Weights of a small sound classifier: arch gmlp.
Rows from block 8, named by matrix and row number. Rows with one number belong to one neuron. Each number is 200 + 20 x the weight over its row's rms, rounded and kept within 0 to 999. All counts start at 0. After the name is the row's rms in percent of the matrix's.
# u: gMLP up (value half) (model.blocks.8.mixer.u.weight, 256x192), inputs 0-95
# v: gMLP up (gate half) (model.blocks.8.mixer.v.weight, 256x192), inputs 0-95
# out: gMLP down (model.blocks.8.mixer.out.weight, 192x256, transposed), outputs 0-95
u.112,102,209,196,168,198,196,166,236,213,209,209,206,202,169,203,185,183,172,161,190,203,169,202,180,204,219,216,178,183,194,166,212,181,158,196,210,204,217,189,206,204,209,186,220,224,188,235,214,156,228,198,170,203,150,187,176,195,180,213,194,200,164,196,188,167,212,241,185,218,178,238,223,194,139,208,193,196,197,186,236,225,179,201,195,215,206,212,216,207,208,189,187,286,174,210,171,202
v.112,099,210,208,192,185,231,196,225,202,189,209,222,205,180,235,214,227,202,217,217,206,193,202,192,191,145,161,198,191,188,161,187,201,207,188,194,194,195,207,164,188,198,188,218,222,196,184,203,202,200,195,207,230,185,186,187,166,221,155,198,214,234,202,195,204,203,208,230,201,222,211,222,210,184,166,217,195,221,220,162,186,226,187,198,200,196,184,224,155,193,215,198,168,205,210,212,194
out.112,090,177,194,225,239,201,170,202,220,210,195,209,167,187,198,203,241,188,176,196,199,194,185,215,180,169,206,212,213,182,222,206,215,189,192,202,183,203,198,160,177,189,231,197,182,196,181,193,268,209,198,195,217,182,186,190,174,219,175,251,201,200,167,164,182,202,229,222,205,200,184,209,210,214,205,210,212,234,196,192,179,170,189,199,224,212,154,228,210,202,196,216,184,156,191,207,201
u.113,101,175,209,201,193,179,178,200,200,204,196,213,185,173,208,201,172,223,239,201,241,237,223,219,188,203,163,222,202,231,167,226,201,180,178,169,214,164,178,213,204,224,205,233,156,213,221,217,183,181,198,172,189,198,211,220,172,191,194,195,188,195,199,230,229,221,202,184,207,162,201,233,205,215,219,209,191,195,233,181,188,188,162,208,205,190,188,186,186,209,197,189,176,210,202,206,181
v.113,098,187,186,208,173,199,239,203,201,206,218,215,184,198,211,168,211,162,195,208,227,172,201,210,253,213,222,201,204,212,215,202,199,203,199,206,195,187,158,216,204,189,203,201,216,195,234,176,179,198,175,177,177,196,179,176,167,180,170,206,204,199,221,176,178,248,214,228,221,179,187,184,205,215,201,175,176,208,211,193,189,177,183,192,199,226,170,212,179,207,173,227,212,196,166,186,178
out.113,101,196,184,217,200,211,201,183,208,204,166,200,230,226,193,234,191,212,200,240,207,226,204,238,177,183,197,182,179,189,218,196,191,236,185,189,175,208,212,214,216,214,197,170,215,218,198,193,239,184,244,181,200,202,213,207,188,237,192,221,190,215,229,212,206,169,168,210,207,196,183,197,239,184,181,186,198,168,174,214,232,171,187,200,191,219,231,185,238,179,183,195,211,240,230,192,192
u.114,106,203,221,196,188,185,185,243,205,158,193,207,207,208,230,174,211,205,208,210,194,186,188,165,213,189,163,192,203,180,170,147,156,189,209,221,173,211,213,169,206,190,175,230,221,209,193,186,175,220,192,201,181,171,235,211,208,197,211,178,187,192,200,207,229,185,205,234,171,187,209,209,215,198,209,210,204,191,197,186,208,167,176,249,212,186,208,180,227,209,210,226,202,184,223,176,202
v.114,101,226,189,184,205,180,193,221,195,210,185,205,193,216,184,208,205,177,158,182,169,193,180,187,186,208,206,175,196,185,211,232,219,182,200,208,200,175,206,211,200,197,177,198,177,225,215,191,195,213,217,197,193,192,211,220,241,224,210,207,242,208,220,174,194,173,213,190,205,196,190,238,193,185,179,211,197,188,189,157,197,203,214,197,184,214,201,220,229,230,224,199,150,174,220,212,213
out.114,098,183,186,233,188,218,195,207,212,224,198,175,232,182,158,181,206,183,233,197,203,192,184,210,180,220,250,211,192,203,200,206,209,215,191,233,200,216,217,172,221,218,218,206,169,220,194,158,210,210,233,190,208,177,220,198,225,192,225,207,204,217,189,185,151,172,176,179,194,184,176,187,217,226,204,199,222,191,200,227,216,178,245,201,185,204,243,203,204,162,200,187,172,176,203,223,192
u.115,100,189,229,190,174,223,230,190,189,226,188,216,188,213,197,210,204,220,161,208,192,213,184,230,194,170,197,208,210,194,251,222,164,208,202,203,173,223,196,207,180,231,203,218,228,194,145,215,214,212,223,206,175,208,198,219,193,186,211,201,161,191,188,241,220,175,189,223,205,185,207,203,225,235,151,198,232,234,155,151,242,239,225,210,211,211,206,194,163,229,197,180,186,171,210,173,191
v.115,103,218,193,222,212,178,179,169,192,216,208,182,196,176,219,174,213,237,192,213,214,222,195,169,204,248,181,187,188,206,240,208,199,163,215,189,190,204,163,236,199,169,192,210,199,225,200,229,171,216,166,179,202,193,197,207,172,216,192,169,217,235,178,206,205,212,191,166,210,169,184,180,201,217,202,217,248,199,216,204,217,224,220,186,195,182,211,191,194,218,191,208,251,229,206,177,221
out.115,092,232,214,182,189,215,216,207,201,170,230,203,174,227,189,222,221,191,216,137,192,188,201,199,194,174,216,196,220,190,185,156,224,185,167,201,199,238,208,224,190,186,201,202,223,186,225,201,214,197,181,194,196,168,228,189,191,202,220,179,203,184,213,203,194,222,211,194,204,216,216,163,205,168,204,207,193,207,201,195,219,208,218,200,204,184,203,227,186,198,233,168,194,192,167,190,177
u.116,101,219,205,190,187,151,204,206,198,194,201,156,203,218,226,220,227,219,203,199,208,202,186,189,204,234,163,181,203,230,232,183,205,176,204,227,214,194,193,206,165,199,160,202,195,201,183,226,188,197,189,194,221,199,235,231,183,192,223,190,203,177,184,214,179,191,174,220,160,203,185,168,200,246,174,207,230,222,239,210,204,180,186,193,211,181,173,193,179,198,193,217,197,226,220,209,203
v.116,095,157,182,259,203,205,193,171,204,214,216,205,227,206,196,203,160,242,169,200,187,189,214,174,235,186,178,209,224,236,204,221,172,228,187,196,242,197,172,222,177,231,200,209,219,205,203,203,195,229,228,193,188,222,233,210,191,204,219,201,204,191,190,164,199,205,182,212,234,175,192,239,217,220,222,179,168,222,209,221,193,139,159,237,186,170,205,225,199,176,211,189,181,199,191,201,214
out.116,096,209,176,185,240,193,215,223,198,181,194,182,183,165,206,168,204,216,213,238,193,195,198,206,191,199,170,231,216,209,193,209,179,177,209,158,201,165,208,209,211,197,205,203,210,228,187,163,206,166,197,228,218,205,206,239,183,204,162,220,181,155,211,211,244,187,186,184,226,214,202,202,183,209,219,210,193,212,186,179,223,195,201,161,188,243,250,215,192,209,197,235,197,209,204,218,198
u.117,100,178,200,232,200,220,213,188,166,213,191,196,228,176,204,186,192,221,205,189,201,191,186,191,182,243,198,174,208,229,218,210,211,206,206,208,209,184,206,209,166,205,208,218,242,227,213,190,160,156,192,187,187,157,175,166,199,191,182,219,185,185,214,185,212,184,190,238,210,242,203,190,214,219,206,184,205,180,239,179,203,175,189,190,173,200,202,220,215,180,175,213,183,218,235,209,213
v.117,102,203,217,184,223,218,225,241,185,246,212,226,204,223,172,188,175,203,196,212,206,198,218,217,195,224,214,222,203,201,228,202,214,176,214,204,184,223,219,244,203,209,193,245,241,180,183,192,214,200,207,235,179,175,210,206,200,176,228,191,190,190,202,209,196,202,180,218,223,183,218,218,199,222,205,183,222,189,220,196,216,234,184,182,236,209,202,214,192,185,195,210,198,232,172,191,196
out.117,095,213,204,160,191,211,189,221,192,180,188,213,181,141,219,204,204,195,196,187,192,144,240,212,162,191,230,204,163,175,200,189,220,194,201,154,197,176,192,176,208,217,219,229,207,203,175,199,214,222,182,163,180,225,203,216,186,205,191,189,218,210,183,217,201,198,202,191,219,193,199,206,180,200,185,213,194,223,228,193,227,243,196,197,215,240,214,190,216,206,224,195,194,236,179,166,227
u.118,109,187,213,193,171,191,146,187,224,211,204,250,198,223,200,177,238,208,169,216,204,216,187,196,226,196,185,178,171,250,200,212,156,172,178,194,226,199,210,199,183,196,175,206,200,194,219,227,239,167,175,209,216,229,216,168,195,181,212,201,218,206,209,189,205,198,187,191,210,218,191,232,190,200,209,218,185,178,220,235,183,199,224,217,204,198,187,222,233,233,189,204,205,203,196,233,207
v.118,103,205,173,201,191,216,190,208,213,173,206,195,214,196,215,250,164,196,170,247,174,195,203,214,192,162,225,187,187,231,254,185,195,197,196,212,190,201,235,208,227,175,187,219,185,182,230,233,215,172,180,197,215,210,213,194,232,196,187,187,197,196,195,154,187,194,206,188,192,214,185,220,192,198,185,207,203,219,221,200,192,198,226,212,231,210,202,191,190,182,218,195,202,191,163,212,218
out.118,108,174,209,204,193,210,206,231,220,196,225,233,205,210,210,203,183,182,182,165,184,191,185,213,221,192,225,221,229,219,209,203,196,212,195,172,184,214,226,186,161,180,184,205,186,180,239,228,213,182,198,182,185,223,214,211,176,203,176,169,195,184,186,203,223,229,171,174,209,160,201,214,186,204,206,161,191,249,225,196,202,197,220,226,220,215,208,200,191,219,197,179,203,188,170,168,203
u.119,094,237,189,190,167,194,199,197,214,226,211,178,197,194,222,215,239,213,208,214,224,232,244,207,230,212,192,181,242,191,192,221,209,190,184,174,198,199,181,183,195,228,221,176,151,167,220,203,210,217,171,187,216,213,202,194,213,200,230,203,190,207,172,212,235,192,203,201,178,199,224,199,184,221,188,213,215,217,212,202,225,205,216,207,239,210,221,195,169,171,228,185,196,188,188,193,213
v.119,100,259,215,241,218,188,214,178,216,181,210,161,177,191,211,204,163,200,202,186,196,207,182,218,224,189,214,219,200,210,164,213,192,200,209,186,211,167,204,220,199,169,209,187,183,225,174,185,223,214,220,210,218,187,175,230,230,186,195,194,182,189,180,171,221,223,196,226,214,219,189,217,217,216,212,182,205,201,190,214,196,168,221,184,231,239,229,199,216,174,192,194,192,200,249,187,215
out.119,099,220,199,211,141,156,198,225,212,197,197,187,191,186,212,209,209,185,217,216,225,191,205,124,203,193,179,183,165,206,238,178,202,202,183,190,210,185,233,205,167,194,209,229,214,194,209,208,160,240,199,200,195,232,199,210,165,195,175,216,201,202,187,187,203,221,176,219,206,204,192,222,211,191,196,213,218,222,215,229,204,204,200,149,217,215,218,191,191,208,188,228,205,193,236,192,216
u.120,095,219,193,187,228,189,197,226,210,161,191,218,166,169,220,207,219,213,207,198,202,223,198,195,179,220,205,195,175,206,231,165,174,170,225,185,217,208,228,209,190,194,214,197,202,175,192,222,223,158,218,200,216,174,185,178,183,234,199,200,153,182,165,219,218,206,220,233,180,196,185,195,217,222,166,179,225,188,214,178,198,191,191,215,240,188,191,207,171,193,188,205,224,212,186,224,224
v.120,096,172,195,156,208,214,214,210,195,243,217,180,182,205,190,188,219,164,194,210,196,186,196,232,206,222,214,218,202,207,203,172,170,176,190,215,204,197,207,231,204,203,202,223,176,210,215,152,151,210,235,173,176,172,196,191,189,183,201,179,214,178,197,196,224,202,177,157,187,176,206,180,209,225,184,192,217,169,167,187,211,188,189,215,180,195,210,202,218,223,210,209,196,194,200,216,226
out.120,095,183,207,173,186,200,227,199,217,215,217,176,199,224,215,172,159,179,236,206,162,209,186,213,208,185,187,174,155,212,192,224,232,204,186,211,190,198,195,154,197,225,208,225,163,180,198,183,249,214,166,197,245,209,187,205,248,202,156,179,217,202,203,184,175,207,223,184,206,207,221,187,206,215,208,182,183,208,174,196,231,212,184,190,221,183,188,184,179,189,194,200,221,193,176,182,174
u.121,106,190,211,202,215,233,207,183,200,206,206,205,225,171,251,238,162,165,216,174,174,202,186,228,225,178,204,209,200,195,200,189,200,206,179,230,204,154,219,222,197,181,247,204,219,202,197,255,251,193,180,213,180,240,211,198,196,188,184,221,225,206,212,241,211,228,209,194,188,208,160,190,205,194,204,192,217,187,196,204,215,197,203,203,211,213,214,182,238,213,210,194,215,220,215,163,205
v.121,101,189,191,229,222,199,220,186,171,244,201,206,179,180,238,162,216,204,220,205,177,192,196,140,217,185,153,201,185,188,201,211,226,263,198,194,196,213,196,224,192,158,202,224,176,157,224,196,203,177,221,169,165,230,200,193,225,192,193,198,179,185,224,204,211,176,188,192,224,194,201,187,214,215,200,180,183,195,182,209,195,220,217,204,209,143,252,243,211,211,188,184,184,182,196,203,190
out.121,099,192,189,187,178,177,209,228,203,213,203,191,176,176,204,214,208,196,232,207,210,217,197,229,193,153,184,208,193,217,168,205,195,199,190,204,182,223,207,222,174,172,191,199,190,187,219,216,234,194,194,244,195,204,177,227,206,189,182,198,213,188,212,199,207,164,207,158,151,196,214,202,171,181,189,191,203,186,184,218,188,195,230,190,147,205,208,181,224,161,212,176,202,232,231,172,183
u.122,101,213,216,212,220,187,197,179,186,190,213,174,168,185,206,227,194,182,167,205,178,194,177,160,188,209,203,192,193,183,270,177,232,177,187,191,173,214,206,223,157,172,206,254,220,183,210,179,181,256,173,200,219,192,197,222,209,171,211,160,179,182,207,216,180,205,202,193,196,218,206,179,212,197,199,209,232,175,181,217,184,215,194,201,203,210,212,175,172,226,202,206,175,203,198,187,187
v.122,101,214,225,178,188,206,168,228,204,206,187,201,220,220,217,192,178,178,195,166,188,225,239,237,208,215,187,204,209,157,217,137,204,187,188,181,238,195,210,211,168,232,223,177,168,189,197,208,207,204,244,172,207,224,195,224,190,230,204,210,157,199,198,193,198,206,197,198,224,246,198,205,200,178,209,191,191,189,168,191,180,210,173,207,163,192,169,215,189,224,190,181,218,169,223,173,197
out.122,099,214,231,207,191,188,185,173,166,175,191,207,203,195,220,249,180,189,171,192,218,168,168,189,200,205,206,191,208,215,212,160,168,188,195,222,211,193,149,215,249,193,187,220,194,195,200,218,166,200,196,179,218,206,188,243,203,218,186,194,201,185,199,192,221,204,209,205,187,223,223,224,220,212,174,224,165,171,168,230,184,197,154,222,212,203,182,228,180,185,204,172,185,215,217,209,198
u.123,097,196,171,195,189,182,200,235,218,224,217,203,163,176,194,202,183,200,224,221,231,217,196,175,205,194,221,184,223,207,195,216,208,199,208,257,194,180,197,211,224,201,174,199,220,196,216,209,209,236,223,211,185,206,225,186,200,213,208,205,205,208,210,218,227,182,191,199,199,191,227,165,229,220,192,177,221,200,195,174,233,237,181,212,207,186,233,184,225,209,194,180,201,209,194,170,200
v.123,095,200,213,180,219,199,227,156,199,195,222,159,192,197,184,199,197,192,160,188,217,199,213,194,176,207,188,183,200,196,217,185,187,213,185,198,179,208,192,185,197,200,154,192,198,180,160,190,194,189,211,200,206,190,212,168,212,217,235,189,187,210,209,181,201,199,216,207,154,184,212,198,218,195,176,175,241,160,213,184,190,205,195,187,213,206,192,193,201,206,195,184,195,185,181,195,185
out.123,105,187,238,245,197,156,174,193,176,182,210,205,182,189,235,184,197,238,218,191,176,204,167,218,208,217,215,219,210,195,197,194,222,202,241,176,210,205,214,167,199,161,190,204,188,187,202,210,190,227,178,195,220,187,197,202,210,191,215,192,213,180,192,186,204,211,189,161,193,194,195,217,185,233,168,218,198,210,185,238,197,206,194,220,189,173,205,219,183,202,214,204,193,169,188,180,197
u.124,093,175,223,229,202,177,178,193,194,235,209,191,194,242,174,219,208,206,188,231,196,207,188,201,187,213,222,211,176,217,232,155,202,215,194,179,217,204,191,199,189,213,136,201,228,182,168,219,197,179,218,199,209,207,216,213,194,202,179,228,176,219,206,219,182,184,215,198,229,235,230,192,173,187,216,213,207,209,168,173,200,196,197,226,195,207,218,233,192,195,166,249,216,195,216,205,184
v.124,098,244,185,186,214,215,213,244,150,228,198,224,178,196,199,203,209,180,168,194,171,188,148,165,210,195,183,170,208,218,210,193,207,159,199,204,205,204,193,192,191,169,208,169,169,198,185,205,229,167,195,230,186,189,205,195,195,219,197,203,208,203,145,226,207,184,208,202,197,184,202,191,209,204,219,182,215,194,237,206,221,161,190,196,189,194,213,202,183,218,210,249,199,184,187,179,238
out.124,091,200,184,195,192,186,254,196,199,212,194,230,212,208,189,198,184,157,172,189,186,186,175,204,192,189,208,226,179,192,189,165,228,195,203,206,207,218,202,218,203,217,229,199,199,219,233,207,201,214,218,193,235,195,180,212,201,223,203,198,181,176,228,199,210,206,192,185,209,197,226,161,182,204,151,215,212,180,134,187,188,171,196,203,188,212,189,253,195,205,227,195,203,219,207,182,217
u.125,099,185,193,192,190,189,208,208,189,236,188,179,195,241,201,215,209,210,205,206,235,195,192,226,212,219,219,166,211,177,177,227,240,179,213,188,193,226,196,229,194,199,219,208,231,199,183,200,253,170,210,223,186,192,195,204,189,222,197,193,238,217,246,187,183,193,197,196,196,169,212,211,200,201,217,209,184,211,196,205,198,181,215,219,204,189,185,214,225,238,218,226,180,194,167,247,222
v.125,099,201,185,199,205,192,188,187,178,212,209,184,183,176,201,221,184,197,238,243,231,162,226,208,197,159,173,231,210,176,246,162,216,178,162,223,174,208,248,201,226,169,176,200,230,169,197,242,173,186,231,207,184,176,197,184,192,190,224,203,207,193,209,218,198,202,203,171,201,221,153,194,209,183,208,196,222,204,191,239,214,190,172,227,191,172,249,209,225,220,182,195,191,228,217,236,206
out.125,111,196,234,191,203,189,204,154,215,210,184,187,212,175,202,188,230,186,193,223,176,225,227,176,210,214,197,203,185,183,191,212,208,223,189,192,199,172,185,232,186,204,199,202,197,179,203,179,200,205,200,226,244,214,211,208,189,186,195,184,227,213,179,169,251,211,190,187,216,212,198,186,178,167,185,198,189,196,178,207,207,163,180,178,229,197,201,188,206,195,215,232,193,226,181,191,171
u.126,107,208,180,213,240,221,185,160,188,212,210,235,191,211,187,155,218,197,173,201,198,195,186,226,196,211,172,166,194,208,223,199,195,220,175,173,220,155,202,206,168,197,204,178,207,197,190,200,212,224,155,214,225,187,208,228,161,203,201,197,185,200,224,197,189,201,177,212,204,196,216,199,206,203,160,192,197,175,211,179,162,209,152,194,181,201,171,209,194,198,198,177,183,194,231,230,217
v.126,102,217,203,219,194,224,233,207,173,211,193,192,203,211,151,212,200,176,192,190,207,235,213,174,207,185,200,188,204,223,199,194,228,160,217,206,196,169,191,197,207,185,168,171,193,192,188,201,172,191,218,204,202,177,204,205,178,212,164,193,231,226,197,165,249,220,182,188,187,169,247,202,199,203,219,195,207,218,268,219,153,211,215,204,201,210,231,211,180,198,212,197,186,165,189,191,196
out.126,098,204,207,182,181,196,215,199,204,212,209,224,222,220,238,199,196,213,195,222,206,172,216,227,221,207,171,188,186,218,183,198,174,222,188,159,202,207,200,223,190,218,200,184,217,217,168,197,206,207,238,155,221,206,197,209,198,159,181,191,215,211,200,208,234,197,227,194,161,161,209,213,202,216,194,212,183,216,237,234,174,189,214,198,197,209,191,230,233,237,214,237,211,205,216,191,224
u.127,103,180,196,202,190,178,204,237,193,212,172,220,208,203,213,161,200,217,187,179,169,215,218,212,201,223,209,180,185,199,224,203,187,247,230,210,204,189,198,226,199,256,215,212,211,203,158,183,225,203,213,156,229,196,201,212,219,216,168,216,160,208,245,176,194,224,222,191,187,186,234,224,202,231,179,207,227,195,199,204,192,185,225,196,209,198,201,193,189,237,160,209,199,193,190,200,208
v.127,095,205,231,233,206,193,188,207,212,171,202,221,171,207,243,175,202,207,215,179,198,225,222,198,207,224,184,160,208,205,217,189,199,243,210,179,189,178,149,195,203,205,211,205,195,182,211,181,150,208,175,198,206,218,201,198,196,195,195,206,200,193,185,186,199,210,199,203,205,194,181,228,213,209,193,227,169,206,192,232,209,201,210,175,227,225,175,197,208,217,247,183,166,174,194,175,189
out.127,092,187,183,216,196,250,196,183,211,240,167,207,215,227,199,167,221,176,197,227,208,171,205,226,212,213,200,186,173,176,189,204,209,224,216,229,180,193,211,202,187,219,202,182,223,184,209,220,162,219,230,212,187,209,232,190,200,167,215,182,197,216,214,266,196,217,214,196,202,215,193,207,169,205,232,204,212,182,166,197,180,215,207,183,219,223,218,221,215,182,232,212,227,218,221,208,225
u.128,106,243,210,251,193,184,208,198,184,196,220,213,182,176,200,220,213,184,200,184,203,211,201,202,206,173,248,195,188,193,207,204,172,187,209,208,198,188,202,202,208,202,154,191,174,195,160,230,198,203,197,198,207,209,178,217,261,189,199,245,207,192,188,202,206,194,213,169,156,150,219,207,192,214,176,202,203,208,205,194,198,214,166,233,248,217,193,198,201,205,165,225,209,189,204,202,181
v.128,105,181,221,214,212,197,229,243,197,207,186,218,195,201,190,200,232,217,207,197,165,193,184,191,169,219,230,198,170,227,192,192,181,183,190,172,245,220,205,185,179,149,219,210,200,195,186,152,205,202,234,180,234,173,227,202,243,192,216,193,208,231,213,163,191,185,205,213,215,210,204,217,155,205,177,198,205,211,205,187,207,207,198,233,208,194,190,180,208,198,219,198,169,212,189,180,206
out.128,102,160,212,208,191,152,216,205,220,211,176,181,196,189,212,177,175,181,210,219,223,189,229,187,199,187,212,196,199,224,202,196,211,172,194,219,210,187,188,218,210,229,200,220,213,196,193,214,189,203,206,158,198,203,195,191,194,177,187,210,227,231,195,211,223,176,178,184,186,206,196,170,192,195,220,211,217,182,214,211,182,209,229,255,214,183,246,194,216,196,223,206,214,201,203,205,158
u.129,104,193,143,175,188,203,209,188,209,174,190,188,156,241,220,234,198,202,194,171,190,175,188,183,181,198,215,199,190,197,204,221,156,174,188,195,190,184,242,180,211,196,218,206,211,201,187,169,215,219,220,196,214,188,179,218,209,221,188,209,188,200,171,205,176,176,181,209,168,173,165,210,165,165,198,188,203,204,201,181,221,197,190,192,184,205,212,187,200,180,198,212,222,197,170,188,169
v.129,103,214,188,210,193,224,231,208,197,205,187,191,170,233,194,210,192,179,173,240,201,195,167,210,182,208,178,204,187,188,202,221,145,208,237,194,179,208,210,177,212,214,179,192,226,194,204,196,214,217,214,185,210,192,160,223,201,211,151,192,175,165,186,168,177,199,208,195,188,217,176,230,191,213,216,220,222,220,172,198,190,204,211,212,184,160,212,221,213,179,215,195,216,227,204,186,192
out.129,105,185,200,163,178,179,201,238,214,175,184,210,192,227,178,193,229,159,204,216,198,243,179,194,163,226,193,206,189,190,169,170,189,208,222,205,188,180,212,227,188,220,248,198,191,222,216,181,195,197,180,193,184,192,156,229,191,206,211,193,167,189,205,196,194,210,171,186,177,179,208,207,185,179,234,202,199,167,169,200,209,199,218,178,194,214,207,187,211,240,235,192,187,194,218,185,171
u.130,104,191,197,215,186,237,201,163,205,180,209,214,171,177,180,222,201,219,209,202,175,178,205,174,172,195,213,197,192,208,246,176,226,227,234,191,195,212,194,240,183,191,202,256,206,189,230,205,173,226,207,195,207,200,195,193,200,195,177,183,160,173,199,215,196,203,175,231,198,211,200,216,195,211,199,218,227,191,185,182,179,213,210,222,190,189,223,163,203,147,209,154,178,182,175,224,234
v.130,101,155,192,217,242,190,158,187,201,185,175,221,228,197,190,206,215,207,193,188,182,228,198,228,173,203,211,212,162,215,237,207,185,188,185,226,215,216,216,215,191,230,217,221,195,211,244,171,205,238,175,201,205,225,208,183,208,236,182,205,191,192,218,189,203,209,225,155,199,173,192,180,200,203,181,227,200,205,217,191,195,218,184,170,228,201,183,213,224,221,171,163,178,180,194,164,207
out.130,101,182,214,196,191,188,181,193,216,160,207,190,216,166,174,201,203,226,199,209,184,164,207,207,223,201,207,185,194,174,207,171,184,204,191,148,178,201,164,220,213,209,200,160,193,249,198,202,214,194,168,192,194,157,183,208,161,172,223,205,212,254,184,184,188,195,186,211,203,220,197,171,219,214,203,218,196,198,191,213,230,226,207,193,193,223,152,189,220,214,193,199,200,221,228,194,197
u.131,098,194,212,204,208,163,212,178,183,195,169,222,215,184,236,157,190,189,193,200,200,189,188,191,200,225,204,179,200,193,214,244,163,179,225,206,212,231,229,178,172,212,170,200,231,208,204,210,241,202,234,185,210,172,232,189,188,200,192,221,185,236,180,208,220,173,244,204,223,202,192,161,217,166,208,170,208,181,218,180,169,179,183,205,214,207,174,219,196,150,207,193,199,205,164,204,186
v.131,088,208,235,148,163,179,167,222,194,199,163,244,203,217,183,177,228,220,209,176,189,167,206,198,177,195,255,198,216,214,174,224,225,183,211,182,212,206,234,228,206,216,204,193,201,226,188,179,202,189,181,193,208,196,197,186,171,199,225,208,222,188,204,192,188,166,171,179,197,194,221,200,188,197,199,230,172,203,226,223,187,232,223,215,206,217,237,224,203,243,197,208,183,213,179,200,203
out.131,098,165,238,184,175,212,145,149,183,203,163,156,191,177,217,215,158,195,210,200,189,193,205,175,182,196,168,198,228,190,183,172,203,205,222,177,186,187,212,192,214,197,202,200,217,237,223,168,188,201,225,164,178,167,173,197,177,190,199,196,206,187,166,227,168,200,185,180,186,182,215,183,219,181,176,149,204,200,212,219,194,179,216,189,238,227,225,185,216,222,240,187,201,233,193,221,170
u.132,110,202,229,251,186,236,216,192,221,189,227,182,169,194,198,216,160,216,227,184,232,193,202,237,239,212,203,207,204,226,197,206,182,211,210,199,235,228,202,182,190,246,207,205,212,200,207,195,226,195,209,250,192,200,212,188,222,173,231,188,217,188,185,209,198,194,242,185,193,194,200,196,210,181,165,197,184,190,204,183,199,194,207,199,237,205,198,210,212,186,176,250,209,184,203,212,223
v.132,098,219,204,223,167,203,237,253,160,181,231,214,145,198,188,248,213,202,209,182,225,190,218,195,181,194,185,221,208,207,214,190,158,177,215,199,175,209,198,174,213,181,202,245,184,215,193,202,197,197,172,178,189,215,202,204,192,178,224,200,200,176,178,195,190,221,234,224,217,195,228,197,218,184,185,197,150,200,188,188,139,161,196,215,223,183,157,192,222,184,208,198,235,197,204,221,235
out.132,105,220,206,187,187,202,223,217,219,225,191,234,190,181,196,201,192,199,198,211,197,197,189,160,218,192,221,169,229,210,184,192,184,203,191,224,181,210,216,199,226,227,226,206,186,213,215,219,238,173,175,239,181,205,172,216,188,210,200,199,230,154,201,182,153,190,186,205,188,153,200,216,200,184,179,189,204,203,222,237,178,161,196,163,214,195,236,217,260,223,199,202,222,220,220,212,226
u.133,103,193,199,184,186,204,206,208,206,225,180,172,191,202,180,224,200,208,155,215,208,153,177,167,208,214,187,204,192,197,209,194,190,218,203,181,229,200,190,227,220,203,203,200,189,211,180,185,183,199,201,170,217,205,219,181,186,235,166,219,174,210,215,204,235,199,196,210,207,154,231,224,227,227,203,189,202,164,141,162,194,199,202,190,213,237,201,186,212,189,177,199,186,194,202,226,184
v.133,100,245,187,205,212,228,223,164,191,182,160,187,170,214,167,194,181,206,181,219,219,244,188,224,202,198,206,205,197,218,148,207,192,225,160,198,187,225,191,212,216,225,195,191,192,223,231,184,225,200,198,218,202,214,212,192,204,207,182,186,178,204,189,187,165,200,205,218,191,199,232,199,241,214,181,179,248,210,195,205,213,161,196,178,188,187,199,204,167,236,232,210,204,187,187,206,220
out.133,101,177,174,182,185,197,189,169,241,205,178,196,211,207,196,223,184,203,198,233,222,169,173,220,214,174,160,198,210,168,228,201,187,195,205,214,201,202,198,191,177,195,144,145,206,208,228,189,174,221,201,183,211,195,176,198,240,194,214,212,207,201,182,222,215,199,202,177,183,217,216,197,177,220,195,200,218,180,184,186,220,237,208,155,190,188,192,185,212,198,171,200,230,186,172,230,202
u.134,101,158,222,172,230,193,216,220,176,169,181,243,213,183,195,192,205,224,198,240,213,201,210,178,175,183,202,236,193,215,213,203,208,161,223,188,211,226,199,197,158,201,196,196,191,252,208,176,188,164,185,206,205,168,225,236,199,211,220,197,184,168,233,204,202,207,176,212,195,184,215,169,199,204,197,178,197,218,230,154,211,233,218,170,166,197,213,204,140,239,240,180,189,184,184,208,195
v.134,098,195,196,199,203,197,224,157,194,203,185,193,212,233,204,219,180,220,214,224,218,201,186,210,193,201,197,208,208,177,172,186,216,205,206,178,221,173,180,185,199,195,165,216,167,204,188,221,210,186,226,161,215,192,187,198,188,214,231,185,202,201,194,188,178,220,179,194,217,189,173,185,242,208,199,161,184,206,216,227,171,219,204,165,201,173,173,208,236,194,198,201,195,177,161,245,210
out.134,093,200,197,225,178,215,180,213,204,207,173,208,190,191,223,188,188,177,207,208,237,193,219,230,216,191,243,201,204,192,163,200,197,182,206,192,191,205,231,214,166,188,227,185,234,183,187,185,225,236,191,199,177,180,170,201,169,201,224,176,220,196,230,200,195,213,204,197,181,224,191,201,204,180,194,210,181,163,179,204,205,170,191,191,185,189,185,210,190,169,228,231,171,242,208,163,220
u.135,097,223,183,194,189,225,199,222,198,184,176,214,172,201,216,205,196,198,200,207,235,184,207,177,173,217,165,201,186,213,167,166,192,177,201,184,171,185,211,199,201,188,201,218,182,206,198,183,201,195,224,206,183,203,171,204,169,192,214,222,171,201,209,195,212,205,186,216,172,155,175,201,212,214,198,182,147,204,217,195,189,186,178,208,168,193,192,207,197,209,219,199,197,177,174,186,195
v.135,099,204,248,212,223,196,181,187,185,222,208,201,179,202,181,179,191,178,225,186,193,194,225,232,243,192,207,215,165,165,165,202,220,214,201,162,212,170,208,214,195,188,189,184,207,209,187,178,200,210,207,198,149,204,204,166,212,222,202,195,201,189,189,222,174,200,226,205,177,183,211,205,183,238,202,169,186,242,181,215,205,174,148,175,215,184,239,167,203,198,179,178,220,178,205,181,184
out.135,096,191,228,203,199,214,203,185,155,219,205,191,199,223,210,228,193,212,175,216,180,206,169,196,206,230,215,194,205,207,176,245,209,221,173,174,198,230,188,190,226,207,180,205,231,244,197,172,213,170,183,221,210,213,194,180,214,194,205,221,162,168,202,183,217,181,230,210,166,228,153,198,210,183,181,222,210,201,214,190,210,200,171,203,219,207,215,218,237,182,192,187,202,286,171,187,180